python train.py --model="encoder-decoder audio transcriber" --dataset="strings of digits, spoken by a formant synthesiser in many voices" --train_examples=39062 --n_mels=64 --hop_length=160 --input="log_mel" --spec_augment=false --win_length=400 --tokenizer="word" --vocab_size=14 --encoder_arch="transformer" --encoder_norm="layernorm" --encoder_norm_position="pre" --encoder_activation="gelu_tanh" --encoder_mlp_ratio=2 --encoder_head_dim=32 --encoder_fused_qkv=false --encoder_bias="all" --encoder_qk_norm=false --encoder_parallel_block=false --encoder_dropout=0.05 --encoder_inner_norm=false --encoder_moe="soft" --encoder_drop_path=0.05 --encoder_num_experts=32 --encoder_moe_every=2 --encoder_expert_mlp_ratio=0.25 --encoder_slots_per_expert=2 --encoder_shared_expert=true --encoder_subsampling=4 --encoder_layers=6 --encoder_width=192 --encoder_positions="rope" --fusion="prefix" --label_smoothing=0.05 --decoder_width=384 --decoder_layers=7 --decoder_norm="layernorm" --decoder_norm_position="pre" --decoder_activation="gelu" --decoder_mlp_ratio=6 --decoder_head_dim=16 --decoder_fused_qkv=true --decoder_bias="all" --decoder_qk_norm=false --decoder_parallel_block=false --decoder_inner_norm=false --decoder_positions="learned" --decoder_prefix_bidirectional=true --decoder_connector="linear" --decoder_tie_embeddings=false --residual_init="scaled_by_depth" --optimizer="muon" --muon_scale="spectral" --lr=0.014 --momentum=0.95 --nesterov=true --orthogonalizer="newton_schulz_5" --adamw_lr_other_params=0.00072 --grad_clip=3.0 --cautious_weight_decay=true --steps=14100 --batch_size=128 --epochs=46.2 --lr_schedule="wsd" --decay_fraction=0.4 --final_lr_fraction=0.1 --warmup_steps=700 --weight_decay=0.03 --adamw_weight_decay_other_params=0
Rows from block 3 of the audio encoder of a small encoder-decoder audio transcriber, named by matrix and row number. Rows with one number within an expert belong to one neuron, the router's apart. Each number is 200 + 30 x the weight over its row's rms, rounded and kept within 0 to 999. All counts start at 0.
After each expert's rows are labels from the 100 clips, of 14976, where the router gives the expert most weight on average: "responds to" is what is common among them. Only what is clearly more common there than usual is listed. The data: strings of digits, spoken by a formant synthesiser in many voices. In brackets: how many of the 100, against the usual share in percent.
# router: slot weights (encoder.blocks.3.mlp.router.weight, 64x192, trained with AdamW), inputs 96-191
# up: expert up (encoder.blocks.3.mlp.up, 32x48x192), inputs 96-191
# down: expert down (encoder.blocks.3.mlp.down, 32x192x48, transposed), outputs 96-191

# expert 6
router.12,170,151,206,213,151,192,252,201,207,232,202,175,194,209,174,190,216,250,174,210,158,202,199,233,229,241,216,218,211,138,159,161,192,209,195,165,173,173,189,198,150,173,184,184,158,246,202,224,174,152,139,149,236,211,259,195,166,211,189,215,162,199,192,249,218,191,200,176,217,167,208,208,189,207,145,228,143,154,197,213,197,202,168,189,191,204,160,185,218,255,195,180,173,182,199,175
router.13,232,209,178,157,188,158,239,188,178,217,197,182,183,238,231,184,168,204,203,193,197,181,163,220,167,197,208,163,170,194,216,121,177,240,165,253,203,113,219,222,199,188,175,294,193,272,249,190,213,237,172,203,211,183,188,146,168,216,251,187,265,241,172,223,182,182,187,231,208,209,223,186,223,181,225,225,208,202,173,221,143,211,209,177,181,212,210,262,209,228,233,192,236,189,226,134
up.0,269,221,197,149,250,220,165,182,245,160,201,185,211,219,214,159,167,234,233,173,201,204,200,215,255,181,174,205,252,182,169,185,168,270,175,194,211,183,226,171,228,173,200,235,237,227,205,157,190,184,234,248,208,235,186,209,172,189,166,245,202,153,169,208,146,211,159,197,212,186,190,217,201,112,203,148,194,207,236,212,198,122,153,168,166,190,203,196,202,220,143,200,174,215,177,220
down.0,228,184,223,183,209,216,223,223,213,192,170,221,196,207,158,178,188,205,239,221,196,210,208,229,180,228,254,236,204,211,226,205,269,173,158,163,156,156,227,226,210,232,126,250,216,191,211,232,199,213,210,205,196,186,130,197,188,171,204,193,176,194,163,184,175,159,139,234,191,218,239,221,208,212,184,172,189,207,228,224,215,179,180,186,222,210,198,255,217,172,200,185,192,194,206,209
responds to: "six" (99 vs 26.1); last digit: six (95 vs 10.2); reverberation (85 vs 34.7); first digit: six (41 vs 9.7)

# expert 13
router.26,221,210,165,168,205,213,219,212,214,194,194,170,199,184,199,179,185,225,194,160,239,259,174,217,189,206,158,165,173,238,183,185,215,136,192,230,194,183,178,225,257,187,225,242,193,222,194,190,218,175,225,177,147,231,147,231,181,210,156,208,168,178,213,203,270,218,142,193,214,239,214,180,213,169,251,227,185,250,233,178,223,169,254,173,219,235,228,188,197,189,233,214,238,179,145,232
router.27,175,179,231,207,199,199,181,190,234,141,189,194,170,200,214,202,205,178,233,178,188,180,201,198,215,158,192,192,220,207,185,192,128,204,233,208,199,222,203,230,223,152,263,223,226,168,200,135,191,173,274,211,143,220,229,228,204,195,186,206,194,205,207,235,210,180,182,211,176,232,208,193,220,244,221,168,215,202,168,201,232,191,224,170,218,184,248,195,229,221,181,194,178,208,170,180
up.0,235,209,145,259,209,213,203,105,212,180,204,200,211,196,229,204,202,178,213,213,183,197,223,246,217,212,196,173,169,277,126,185,184,204,169,206,243,176,230,177,170,177,175,190,136,159,198,223,201,235,186,239,179,191,227,206,244,157,216,217,182,183,181,172,205,204,206,208,187,161,203,143,128,171,201,175,220,192,176,143,210,191,173,242,208,164,203,179,239,207,199,243,203,200,241,203
down.0,166,207,247,198,157,212,259,166,168,172,191,259,256,206,196,156,170,204,212,221,228,166,223,195,213,198,187,212,217,173,238,228,236,236,177,188,237,240,158,168,191,185,224,150,193,183,219,216,166,140,205,215,213,217,230,192,196,188,147,223,218,212,209,134,162,197,213,232,186,236,208,230,155,232,186,190,189,166,202,223,202,172,236,194,196,131,153,213,209,185,180,164,206,190,226,167
responds to: "six" (93 vs 26.1); reverberation (90 vs 34.7); "zero" (57 vs 26.6); number of digits: 5 (53 vs 19.7)

# expert 23
router.46,194,165,203,199,243,246,226,164,229,189,227,148,183,227,186,119,227,194,175,209,220,201,187,202,184,192,247,170,192,189,190,225,189,212,124,164,225,238,220,164,212,225,148,200,203,185,226,177,178,256,237,176,185,215,227,233,192,189,212,133,202,175,187,258,144,201,252,174,198,207,176,203,217,220,234,199,163,210,172,190,185,227,203,207,182,221,232,212,182,200,235,196,162,205,221,146
router.47,245,199,160,181,153,216,224,185,238,185,221,166,187,167,216,196,185,211,250,220,244,166,148,157,224,205,227,222,223,193,202,216,201,242,245,187,273,186,238,208,159,185,149,209,242,208,193,240,225,206,199,205,222,165,264,158,147,244,246,178,279,185,203,207,219,203,208,206,186,196,205,178,186,243,222,210,166,163,218,285,152,238,222,199,228,169,184,237,200,203,198,209,202,201,229,193
up.0,182,157,248,201,175,223,269,214,153,207,207,170,228,145,217,148,173,165,187,223,169,248,206,210,219,189,239,195,193,174,188,185,248,217,200,212,161,164,182,221,208,195,187,170,235,225,173,185,177,214,190,221,219,185,228,229,203,193,195,203,230,194,176,214,176,231,240,213,222,216,171,206,227,211,222,239,209,194,115,180,286,165,180,181,163,213,215,194,190,252,176,234,162,245,211,180
down.0,229,144,239,183,163,247,212,210,143,194,263,191,212,209,235,226,194,245,153,202,183,198,239,207,195,219,162,123,228,163,214,198,201,228,197,198,167,252,205,171,139,209,235,155,196,206,179,229,192,191,263,211,183,192,239,170,233,195,174,157,178,180,195,233,190,159,209,168,225,209,181,144,184,205,212,148,195,230,180,253,223,199,189,162,226,193,259,214,276,192,189,171,192,163,261,225
responds to: mains hum (72 vs 13); number of digits: 1 (63 vs 20.2); last digit: six (39 vs 10.2); first digit: six (37 vs 9.7)

# expert 17
router.34,181,182,152,190,225,123,260,223,211,188,224,222,207,219,195,168,192,235,204,161,178,192,181,216,191,182,220,191,176,206,146,208,202,229,261,215,193,209,192,173,203,237,219,210,189,234,152,256,219,188,216,204,225,203,214,197,177,175,243,192,171,181,215,199,221,162,151,210,163,200,164,238,189,217,172,221,227,190,186,199,174,176,206,220,215,172,192,162,213,153,192,168,134,234,199,194
router.35,185,212,236,207,222,202,216,140,183,198,237,201,223,153,196,234,242,192,177,173,173,193,206,209,194,224,197,240,197,177,215,220,192,170,196,214,202,241,218,239,166,248,199,176,258,165,148,197,148,213,158,217,172,241,229,161,188,207,180,209,192,166,228,204,265,140,203,241,156,146,159,187,211,200,170,262,228,195,146,240,209,192,233,227,222,231,176,130,165,222,184,193,167,196,180,190
up.0,279,188,230,188,207,204,209,224,195,168,301,150,258,194,185,218,244,200,147,181,181,214,132,172,200,194,161,191,183,188,236,239,197,205,172,225,247,208,248,253,207,198,173,242,196,165,224,217,191,182,211,194,190,166,239,170,215,264,192,204,214,207,185,217,180,203,143,203,210,247,238,210,218,131,137,204,197,222,144,195,198,199,239,179,202,200,176,218,182,229,170,185,225,212,232,224
down.0,190,180,152,185,215,250,212,181,254,185,116,208,178,230,212,189,158,229,205,159,179,224,200,157,221,207,201,203,171,125,217,201,172,236,140,205,215,210,217,201,229,179,255,207,150,196,178,199,229,153,222,171,190,211,203,252,234,204,231,211,267,194,221,151,225,163,194,215,207,178,206,240,131,232,193,216,245,210,240,233,184,194,201,248,148,215,210,242,200,208,255,195,188,185,159,196
responds to: number of digits: 1 (65 vs 20.2); pink noise (42 vs 12.2); white noise (36 vs 12.2); thin (high-pass) (34 vs 11.7)

# expert 1
router.2,152,207,258,235,147,128,208,180,216,193,212,174,199,202,192,217,232,225,198,201,230,209,206,169,211,258,230,180,183,156,221,214,183,202,188,198,252,254,226,202,189,140,226,209,175,182,166,201,161,188,200,200,203,206,166,232,203,215,180,194,172,237,182,231,161,184,263,216,172,184,191,279,154,198,193,244,221,243,208,211,194,136,158,239,256,198,237,181,217,130,140,154,205,127,222,226
router.3,229,225,190,197,217,210,207,217,152,144,189,214,186,218,176,258,218,253,201,178,177,204,121,195,161,215,249,142,159,194,253,221,204,156,197,224,202,192,269,179,234,210,206,212,245,188,177,239,218,222,164,256,235,188,163,198,189,193,195,240,256,247,248,193,182,194,192,183,245,262,153,174,175,222,244,232,215,210,235,217,179,203,257,192,236,191,204,207,215,163,171,173,196,240,194,175
up.0,185,220,173,212,296,165,173,150,235,214,190,174,151,173,175,199,193,205,185,185,223,161,164,197,172,184,191,186,223,197,160,191,270,157,178,176,215,182,174,200,193,223,254,152,198,208,231,211,192,195,173,218,190,156,184,190,209,201,183,226,201,221,154,193,163,226,214,253,233,212,210,152,183,203,253,185,222,215,264,156,198,231,234,213,187,220,200,205,185,187,181,242,214,235,181,274
down.0,214,196,200,184,221,166,170,205,192,208,172,222,206,244,220,191,226,184,179,223,201,187,134,226,259,213,208,143,221,173,255,181,187,222,213,251,227,237,211,207,193,164,163,213,196,242,184,193,214,216,233,163,321,126,183,193,192,164,212,226,217,192,182,155,190,198,186,190,208,218,215,211,242,143,218,213,203,193,161,158,171,141,176,213,201,194,207,183,176,178,174,140,178,191,214,154
responds to: reverberation (61 vs 34.7); number of digits: 1 (55 vs 20.2); muffled (low-pass) (49 vs 12.2); pink noise (31 vs 12.2)

# expert 0
router.0,221,233,215,154,174,186,218,156,226,202,162,235,229,192,180,129,181,223,194,231,226,206,181,252,207,271,213,146,172,214,177,209,166,200,207,134,221,215,223,149,179,196,184,219,195,202,187,197,180,231,210,254,207,173,199,209,188,183,192,203,199,248,189,182,223,199,263,206,224,226,178,221,164,166,208,248,186,192,196,244,203,221,189,187,176,222,197,152,203,191,186,167,171,147,162,187
router.1,235,207,200,158,194,205,168,154,178,210,263,211,150,204,171,155,177,176,191,228,175,160,187,166,131,184,211,187,200,230,176,202,244,178,166,226,200,184,202,199,150,210,229,204,174,205,178,197,211,241,193,170,158,177,217,197,179,239,194,201,272,221,181,190,217,236,196,224,192,161,168,175,210,205,228,170,193,221,214,149,192,212,271,193,235,208,233,190,235,179,209,197,191,184,269,232
up.0,157,240,150,167,209,168,188,200,202,154,181,174,178,166,225,178,168,220,209,181,201,228,223,215,200,217,210,214,225,216,226,221,224,149,179,204,170,254,181,141,209,240,251,179,245,155,195,204,215,206,151,225,216,182,147,194,243,154,158,214,177,190,208,232,193,208,235,196,228,204,204,224,270,116,203,198,195,238,219,174,244,235,236,176,211,177,213,157,207,166,193,171,211,244,190,188
down.0,254,147,199,159,206,215,205,145,245,208,195,205,188,196,191,182,177,149,246,242,217,178,201,252,188,194,183,256,212,210,206,208,209,283,187,216,251,220,202,195,192,208,234,216,199,215,156,200,204,267,219,206,180,170,198,178,148,214,202,255,218,223,110,167,214,205,184,198,227,223,185,157,208,154,178,140,198,156,206,206,186,158,168,228,170,214,193,222,159,225,201,172,219,169,200,226
responds to: pink noise (72 vs 12.2); number of digits: 1 (67 vs 20.2)

# expert 20
router.40,197,239,234,130,191,238,214,165,232,189,152,203,205,257,192,236,207,224,271,151,205,158,208,212,181,170,185,184,220,141,195,232,185,202,224,169,180,217,166,221,191,163,238,169,234,167,236,194,185,144,225,195,112,197,236,183,196,225,175,163,217,191,203,192,189,192,159,169,141,184,204,200,233,212,236,215,224,176,221,202,192,161,189,179,164,178,152,247,208,192,161,234,186,174,182,249
router.41,202,185,179,186,205,167,189,182,206,219,227,132,237,137,214,199,177,210,207,244,210,190,175,231,249,193,154,181,201,177,187,186,157,217,172,208,212,257,244,212,214,176,201,205,226,218,184,199,158,173,191,166,260,179,179,220,277,217,176,177,183,205,203,217,149,216,191,169,218,189,212,199,188,150,168,215,213,233,187,213,204,182,157,154,182,144,229,141,191,208,197,240,200,245,227,209
up.16,204,178,240,184,221,194,172,223,211,227,187,141,165,166,218,170,155,194,177,231,217,167,173,188,160,163,239,211,208,189,222,187,172,229,202,215,259,244,247,201,194,191,198,269,231,159,216,202,189,251,199,262,239,202,218,197,154,203,150,198,190,168,129,256,208,177,235,255,222,188,171,230,208,161,229,176,169,163,224,215,240,209,246,194,153,194,180,183,220,199,182,169,186,191,175,155
down.16,225,201,153,252,212,187,207,153,258,180,166,163,186,222,221,222,214,208,211,222,134,217,193,215,232,208,192,239,175,236,143,149,234,217,231,254,186,192,210,171,225,197,228,191,148,208,152,208,200,202,206,153,228,231,204,248,150,225,265,194,194,188,239,177,215,151,201,227,150,205,214,215,259,184,223,220,208,186,160,182,190,220,222,186,209,178,191,194,217,210,199,208,227,209,188,240
responds to: "two" (100 vs 27.3); last digit: two (63 vs 10.7); number of digits: 5 (54 vs 19.7); first digit: two (52 vs 10.3)

# expert 30
router.60,190,149,203,217,201,189,194,185,210,250,206,208,195,229,95,206,185,215,167,171,169,204,280,171,179,215,231,225,222,174,187,204,180,178,192,184,163,186,155,226,181,182,208,186,198,182,130,227,185,181,213,191,149,210,245,200,244,233,222,218,232,244,256,220,196,226,208,190,161,161,178,162,146,222,195,211,181,226,154,231,220,207,192,225,167,174,223,210,208,199,164,219,217,194,223,197
router.61,239,200,199,189,216,164,217,178,185,221,254,169,256,239,212,266,189,212,219,200,245,223,198,187,195,155,180,214,201,176,204,176,238,178,267,240,113,198,222,154,239,249,221,220,169,196,199,210,177,225,143,190,190,163,193,168,178,159,199,216,203,225,164,182,191,160,141,195,123,133,236,183,232,227,232,214,248,254,174,213,216,212,200,173,230,213,234,225,250,203,219,197,182,225,195,170
up.0,188,173,220,254,190,176,180,181,193,190,206,202,245,201,167,284,215,228,208,178,180,237,219,242,182,195,229,220,174,187,250,191,206,196,217,171,206,217,176,201,260,218,209,224,193,258,213,124,175,196,183,184,199,191,206,189,176,207,211,151,185,182,262,221,199,199,202,203,247,198,251,199,197,177,200,187,234,184,223,226,182,247,190,193,221,168,253,163,240,169,212,216,202,231,202,112
down.0,179,280,175,207,202,198,205,199,226,221,158,220,185,214,220,210,211,162,174,180,161,157,163,201,153,239,194,192,177,175,195,221,178,228,171,180,151,139,236,134,186,221,206,251,193,201,195,246,160,224,173,189,211,137,203,199,188,217,134,199,206,218,187,176,173,163,176,232,178,235,177,231,193,216,258,202,195,135,224,198,150,199,238,183,245,227,172,213,204,204,179,217,130,183,263,211
responds to: quiet level (71 vs 29.1); number of digits: 1 (57 vs 20.2); white noise (54 vs 12.2); thin (high-pass) (39 vs 11.7)

# expert 28
router.56,212,226,192,208,195,199,183,204,162,176,195,219,256,187,223,196,132,191,228,190,161,192,233,150,242,153,198,235,186,216,239,154,242,178,190,201,216,239,173,200,247,163,251,224,209,177,201,192,165,194,189,166,198,191,193,189,200,186,207,166,166,204,167,257,190,263,190,182,162,239,213,216,231,187,242,221,209,165,234,166,232,157,248,161,222,250,215,164,176,195,194,187,210,167,181,174
router.57,185,218,167,210,210,176,178,187,195,209,222,217,218,241,219,217,223,248,219,240,215,227,236,235,174,222,187,175,240,199,201,164,174,237,216,177,241,208,143,176,175,165,243,196,238,216,195,174,191,217,257,204,168,225,226,219,213,210,193,157,203,207,238,167,206,210,175,187,170,194,196,216,250,238,207,174,267,220,147,178,192,160,140,233,231,146,234,206,173,212,224,259,194,196,197,159
up.16,144,181,191,197,197,198,188,211,147,194,178,223,195,149,207,262,212,213,202,186,184,207,212,192,201,146,224,195,203,208,204,241,166,188,194,208,133,183,200,201,246,143,240,181,205,272,190,217,254,243,173,236,235,188,203,178,193,203,178,191,164,178,203,152,180,189,222,173,203,180,194,188,216,220,182,249,139,186,157,210,220,227,237,204,170,256,147,127,211,211,249,215,181,197,252,182
down.16,168,229,274,189,208,183,177,192,181,204,143,220,184,225,142,243,177,246,223,189,189,214,160,163,154,176,165,180,242,186,232,173,184,195,249,209,158,163,186,177,227,250,236,153,213,176,192,210,231,225,211,258,144,199,207,228,218,184,229,214,184,176,158,191,165,198,181,165,176,198,250,245,228,214,242,178,235,185,181,184,248,218,228,188,175,245,208,222,202,200,153,180,170,239,241,171
responds to: "five" (90 vs 26); "nine" (85 vs 26.4); first digit: five (50 vs 9.8); last digit: five (40 vs 9.7)

# expert 24
router.48,217,178,209,167,182,207,174,179,178,198,183,230,198,235,210,142,201,207,195,231,178,193,216,168,232,185,244,222,202,203,210,160,200,163,226,201,139,171,247,173,188,172,164,224,185,185,185,202,191,198,235,238,160,202,213,165,186,257,240,174,218,161,210,219,190,148,204,215,164,126,204,230,181,211,229,162,230,159,168,184,179,209,179,187,158,166,219,193,270,198,180,188,191,192,197,152
router.49,219,196,253,164,170,205,195,218,200,195,219,226,210,225,231,184,167,253,217,178,215,180,218,172,193,184,153,206,230,181,220,178,191,205,239,204,229,242,249,274,144,190,171,217,195,178,238,220,223,237,233,223,215,191,223,162,161,199,188,228,217,223,196,221,230,263,174,178,219,226,220,208,238,220,208,174,216,162,191,191,249,181,213,251,113,195,148,249,189,204,204,206,239,130,257,224
up.0,228,281,208,210,203,140,201,205,184,197,189,171,165,193,218,181,187,234,184,219,217,227,174,181,167,248,199,253,165,220,167,181,148,210,144,203,186,167,168,243,176,211,141,199,211,141,180,240,169,237,186,180,183,245,201,181,164,223,215,165,194,169,195,163,211,212,223,209,181,254,226,254,209,214,225,186,233,185,174,189,196,167,128,211,221,181,227,177,186,204,176,212,220,219,177,220
down.0,185,217,183,279,263,226,189,162,215,191,261,236,224,248,166,231,161,167,203,194,200,186,233,168,176,165,209,248,229,174,196,215,199,247,191,193,231,129,165,181,189,126,204,196,223,197,192,180,238,230,177,202,182,260,199,236,182,202,202,180,227,180,157,236,129,181,174,261,196,197,251,192,253,185,189,158,190,154,188,203,165,221,216,228,236,152,199,168,242,187,236,208,200,242,247,207
responds to: "nine" (78 vs 26.4); reverberation (61 vs 34.7); number of digits: 5 (45 vs 19.7); muffled (low-pass) (39 vs 12.2)

# expert 26
router.52,193,164,199,135,244,166,155,200,199,167,228,182,213,177,132,206,166,273,223,186,210,203,195,193,198,190,170,205,219,206,228,174,163,221,218,203,217,206,224,237,211,196,218,196,201,114,224,190,184,217,191,214,158,211,199,196,187,213,187,150,207,199,207,230,165,238,147,253,225,196,172,242,168,266,173,307,196,164,193,200,157,180,218,183,199,189,206,208,212,215,266,222,154,177,173,220
router.53,188,206,229,249,217,191,244,170,238,166,157,236,254,193,262,234,205,246,207,181,170,217,255,176,229,216,216,250,215,204,221,158,200,192,245,222,210,227,203,230,191,142,201,214,203,199,240,176,162,143,167,179,206,233,216,209,210,224,185,215,217,191,184,162,233,219,228,145,129,159,211,221,224,217,204,162,204,162,219,188,170,141,127,202,279,175,196,202,173,193,154,240,160,227,230,182
up.0,206,192,157,134,184,180,217,205,218,190,180,199,186,242,169,170,191,235,228,234,229,219,198,240,224,202,170,151,207,137,247,218,160,235,144,175,192,275,210,196,221,206,233,182,185,222,202,198,198,234,226,212,172,193,183,248,219,166,183,168,221,220,217,203,178,196,150,200,244,218,266,214,277,214,227,166,190,214,205,189,177,216,171,172,128,175,227,171,182,171,123,216,248,201,148,254
down.0,269,213,204,204,190,226,187,198,185,217,179,201,208,233,182,185,171,220,227,221,193,233,138,231,200,194,162,134,156,225,112,229,190,194,181,187,157,233,218,207,221,253,249,178,177,173,213,244,136,217,203,132,198,178,157,197,238,160,205,135,157,207,212,201,145,266,204,204,217,182,196,190,182,201,243,178,229,227,162,245,200,204,237,186,198,200,207,233,186,181,172,206,238,181,226,265
responds to: "four" (100 vs 25.9); reverberation (77 vs 34.7); last digit: four (63 vs 9.7); first digit: four (60 vs 10.2)

# expert 31
router.62,188,221,164,211,187,212,219,205,179,180,221,200,161,206,208,237,168,150,208,193,216,174,181,203,174,196,180,231,215,210,230,206,146,154,226,235,184,159,219,205,194,221,162,235,242,235,153,164,230,210,249,210,236,176,199,156,210,246,172,211,197,159,214,163,191,204,266,142,202,190,222,216,205,186,176,242,129,202,196,202,235,213,189,228,212,193,141,197,147,157,205,200,191,228,171,217
router.63,224,192,173,198,217,197,174,234,217,238,135,222,144,223,197,169,215,185,229,167,203,176,179,187,203,168,225,154,211,208,209,203,178,186,224,218,193,180,218,188,208,278,201,247,226,241,201,190,215,201,190,277,233,156,198,194,164,226,227,194,191,168,241,187,197,202,209,216,218,139,208,165,210,215,252,227,181,217,186,169,186,195,185,197,219,182,203,174,181,183,217,255,160,248,180,205
up.0,223,211,274,179,207,234,200,155,192,232,195,196,150,221,201,196,226,178,196,159,271,203,237,189,199,211,256,237,164,160,171,214,159,229,181,216,188,218,233,213,182,192,246,198,223,161,219,201,169,184,210,248,223,196,149,166,211,244,186,183,233,218,247,170,192,210,176,245,179,207,178,207,162,139,197,249,215,205,165,208,169,150,124,194,224,172,217,159,200,222,187,220,207,226,228,203
down.0,217,203,206,219,197,160,214,199,203,177,194,176,189,196,191,179,168,212,224,193,229,222,200,198,172,183,163,273,225,263,173,182,184,190,139,268,184,189,235,232,254,217,200,224,228,186,174,177,189,191,177,193,167,228,203,206,208,204,206,187,230,177,204,212,202,198,233,232,159,206,251,199,260,252,197,227,169,165,162,236,201,179,145,156,163,261,167,299,198,281,146,126,223,217,181,229
responds to: number of digits: 5 (82 vs 19.7); "four" (61 vs 25.9); "eight" (61 vs 26.4); "five" (60 vs 26)

# expert 15
router.30,191,236,211,200,160,199,210,213,257,165,163,231,164,207,194,203,187,198,210,178,235,152,183,228,172,179,199,213,225,241,216,190,208,163,189,238,213,197,141,199,230,215,222,201,227,178,183,150,190,201,188,214,202,199,180,207,191,212,201,162,151,182,196,155,227,195,153,193,209,225,160,159,212,183,242,253,193,177,218,180,258,188,212,204,166,188,211,198,191,157,210,157,116,220,178,257
router.31,133,244,168,176,214,252,183,175,173,253,198,165,191,271,163,173,200,172,203,170,270,233,196,216,180,184,207,160,133,174,196,202,216,168,231,225,183,197,246,154,218,268,185,202,209,169,192,163,184,165,185,207,166,199,177,209,174,158,191,188,169,234,181,169,181,191,181,216,220,212,213,185,221,204,159,218,142,261,242,174,224,159,167,178,220,194,241,199,216,203,217,211,211,190,121,209
up.0,156,163,172,168,226,201,237,305,171,190,199,188,167,180,177,170,203,178,202,185,218,196,213,215,219,168,218,151,233,186,259,196,190,220,235,191,178,155,254,214,221,202,221,195,105,203,206,214,236,216,199,215,180,242,229,175,215,167,224,206,195,223,178,206,189,195,218,200,228,215,189,248,200,182,158,178,199,237,212,195,269,181,194,226,168,177,211,214,186,175,204,222,212,251,197,226
down.0,183,185,175,197,250,231,217,188,232,228,218,173,251,218,211,175,237,258,226,209,235,196,184,194,219,240,209,171,168,205,222,210,190,235,238,209,156,269,189,226,174,197,181,249,216,199,169,204,161,171,132,219,240,245,168,191,198,214,227,164,132,207,226,193,228,227,152,199,188,245,195,222,172,165,203,243,213,199,195,215,161,221,169,186,171,192,182,208,218,201,171,216,164,222,179,177
responds to: quiet level (67 vs 29.1); last digit: eight (35 vs 10.1)

# expert 25
router.50,207,192,229,178,213,269,229,181,162,182,200,177,218,211,192,230,217,127,157,226,184,217,171,202,175,177,212,222,237,173,195,207,201,211,205,187,258,199,228,230,200,251,238,218,230,214,197,230,215,144,264,163,241,241,207,214,209,214,180,183,196,222,226,186,196,184,222,178,212,184,219,160,152,216,185,176,232,129,222,253,179,214,186,202,218,182,209,183,203,198,219,215,206,189,185,206
router.51,241,174,187,232,231,210,240,200,243,247,213,225,155,180,219,207,157,219,198,248,222,167,179,186,242,173,183,187,211,201,168,161,180,200,226,240,206,172,167,182,211,195,176,232,215,203,207,137,195,215,183,182,227,163,198,288,141,165,133,233,191,176,174,212,207,214,176,213,193,170,150,195,185,235,215,230,200,167,204,197,175,234,249,193,180,228,215,179,184,146,220,182,218,204,221,282
up.16,188,164,180,214,236,206,125,200,214,177,227,185,202,221,231,131,197,160,167,197,257,194,209,179,200,166,219,195,195,189,203,198,215,181,191,228,159,156,226,191,183,193,132,168,192,220,201,220,173,204,145,208,228,228,218,204,177,217,203,212,193,203,222,208,203,210,223,227,155,220,175,225,222,238,143,213,242,188,187,190,203,224,164,208,217,223,185,182,239,202,227,224,124,209,168,164
down.16,234,235,177,148,188,187,218,204,186,203,156,202,172,223,194,198,177,211,174,173,189,240,193,213,220,222,222,184,161,184,162,209,197,249,218,192,224,234,203,247,221,229,223,246,160,192,208,136,175,140,224,175,171,228,196,173,262,227,188,232,158,139,225,206,202,205,176,170,195,206,224,203,210,237,219,227,181,145,194,198,195,183,206,186,131,164,220,175,199,235,177,148,198,205,101,209
responds to: reverberation (95 vs 34.7); "zero" (73 vs 26.6); "six" (56 vs 26.1); last digit: six (37 vs 10.2)

# expert 12
router.24,156,184,243,210,164,222,270,175,230,221,164,244,205,240,254,151,195,195,261,201,208,155,234,181,235,168,218,242,209,217,199,186,228,167,204,190,213,222,150,149,193,150,191,199,210,216,244,193,161,213,194,170,202,191,215,218,200,181,199,149,202,240,194,199,173,238,193,229,136,270,209,192,242,204,240,161,211,195,197,187,195,171,182,194,215,151,225,194,166,196,147,233,235,190,208,161
router.25,179,210,248,201,180,203,202,165,219,279,211,232,212,219,234,129,192,244,234,189,221,195,212,259,235,171,170,192,230,212,184,202,241,184,178,192,147,225,197,213,203,131,233,207,207,181,213,181,184,163,193,177,162,217,210,235,226,160,131,123,169,236,197,253,144,249,185,174,145,212,232,235,194,205,169,123,203,167,224,190,186,194,229,157,185,154,176,171,152,173,165,217,212,204,232,220
up.0,188,203,174,198,252,197,213,239,186,198,233,188,176,231,143,174,183,163,218,208,207,224,207,243,168,217,183,244,107,227,144,203,164,184,241,195,225,186,217,176,203,212,251,172,154,206,154,212,210,202,222,140,169,181,212,164,158,161,205,198,186,224,244,222,179,161,185,152,258,211,224,164,186,137,225,246,207,240,214,194,210,201,221,159,222,212,233,245,193,217,216,251,184,202,189,234
down.0,272,166,263,212,214,224,193,195,217,228,225,198,180,267,194,177,159,153,143,211,244,162,146,238,223,204,193,200,200,208,198,242,238,242,134,172,180,241,252,222,209,161,186,221,214,225,201,229,219,229,220,206,228,202,231,207,229,213,185,255,252,239,160,227,208,202,181,222,115,216,229,195,207,152,174,119,191,218,225,238,161,202,195,223,215,232,248,197,193,238,203,189,224,199,223,198
responds to: reverberation (92 vs 34.7); "one" (89 vs 25.7); "zero" (59 vs 26.6); last digit: one (35 vs 9.6)

# expert 10
router.20,183,195,214,204,186,126,230,241,216,194,190,178,188,216,199,202,220,171,172,239,211,169,205,180,225,244,149,213,202,143,191,256,202,144,219,215,194,175,165,149,206,185,220,171,203,216,132,187,177,185,129,175,182,174,199,195,236,221,257,262,251,197,209,156,211,198,262,151,185,235,215,238,136,190,157,189,210,169,245,248,217,147,211,173,225,187,212,190,269,302,198,199,201,229,201,233
router.21,209,135,228,273,197,168,213,240,228,208,217,200,175,253,174,142,210,203,167,262,223,212,232,151,176,230,229,183,211,222,193,192,167,243,214,216,210,225,191,204,145,200,206,189,155,173,195,228,272,214,236,263,181,244,181,207,199,208,197,173,202,207,188,206,234,151,229,240,231,176,165,227,195,216,182,222,198,191,196,210,202,249,214,259,237,168,174,171,209,208,197,178,129,231,181,221
up.0,223,222,189,188,244,186,199,177,216,168,221,160,191,191,253,200,195,215,286,168,248,240,156,193,211,190,236,202,169,190,198,244,164,236,260,244,207,234,188,214,237,179,164,173,192,234,193,153,190,179,176,205,229,242,174,221,177,139,204,198,200,167,184,228,185,205,171,160,235,188,176,207,213,193,216,231,196,198,182,186,194,191,155,164,183,166,201,219,229,192,183,267,191,182,253,196
down.0,208,227,223,98,202,201,228,159,240,229,189,203,229,179,240,223,205,245,210,207,180,158,206,225,252,143,148,195,205,140,230,177,228,227,201,147,212,189,220,186,196,183,207,139,234,211,188,251,243,207,200,234,194,211,223,180,207,171,202,180,200,195,201,188,200,177,193,215,176,239,191,151,187,205,230,213,223,202,249,178,217,227,245,205,169,226,163,192,146,195,155,134,217,201,173,206
responds to: number of digits: 1 (91 vs 20.2); quiet level (61 vs 29.1); rumble (31 vs 12.6)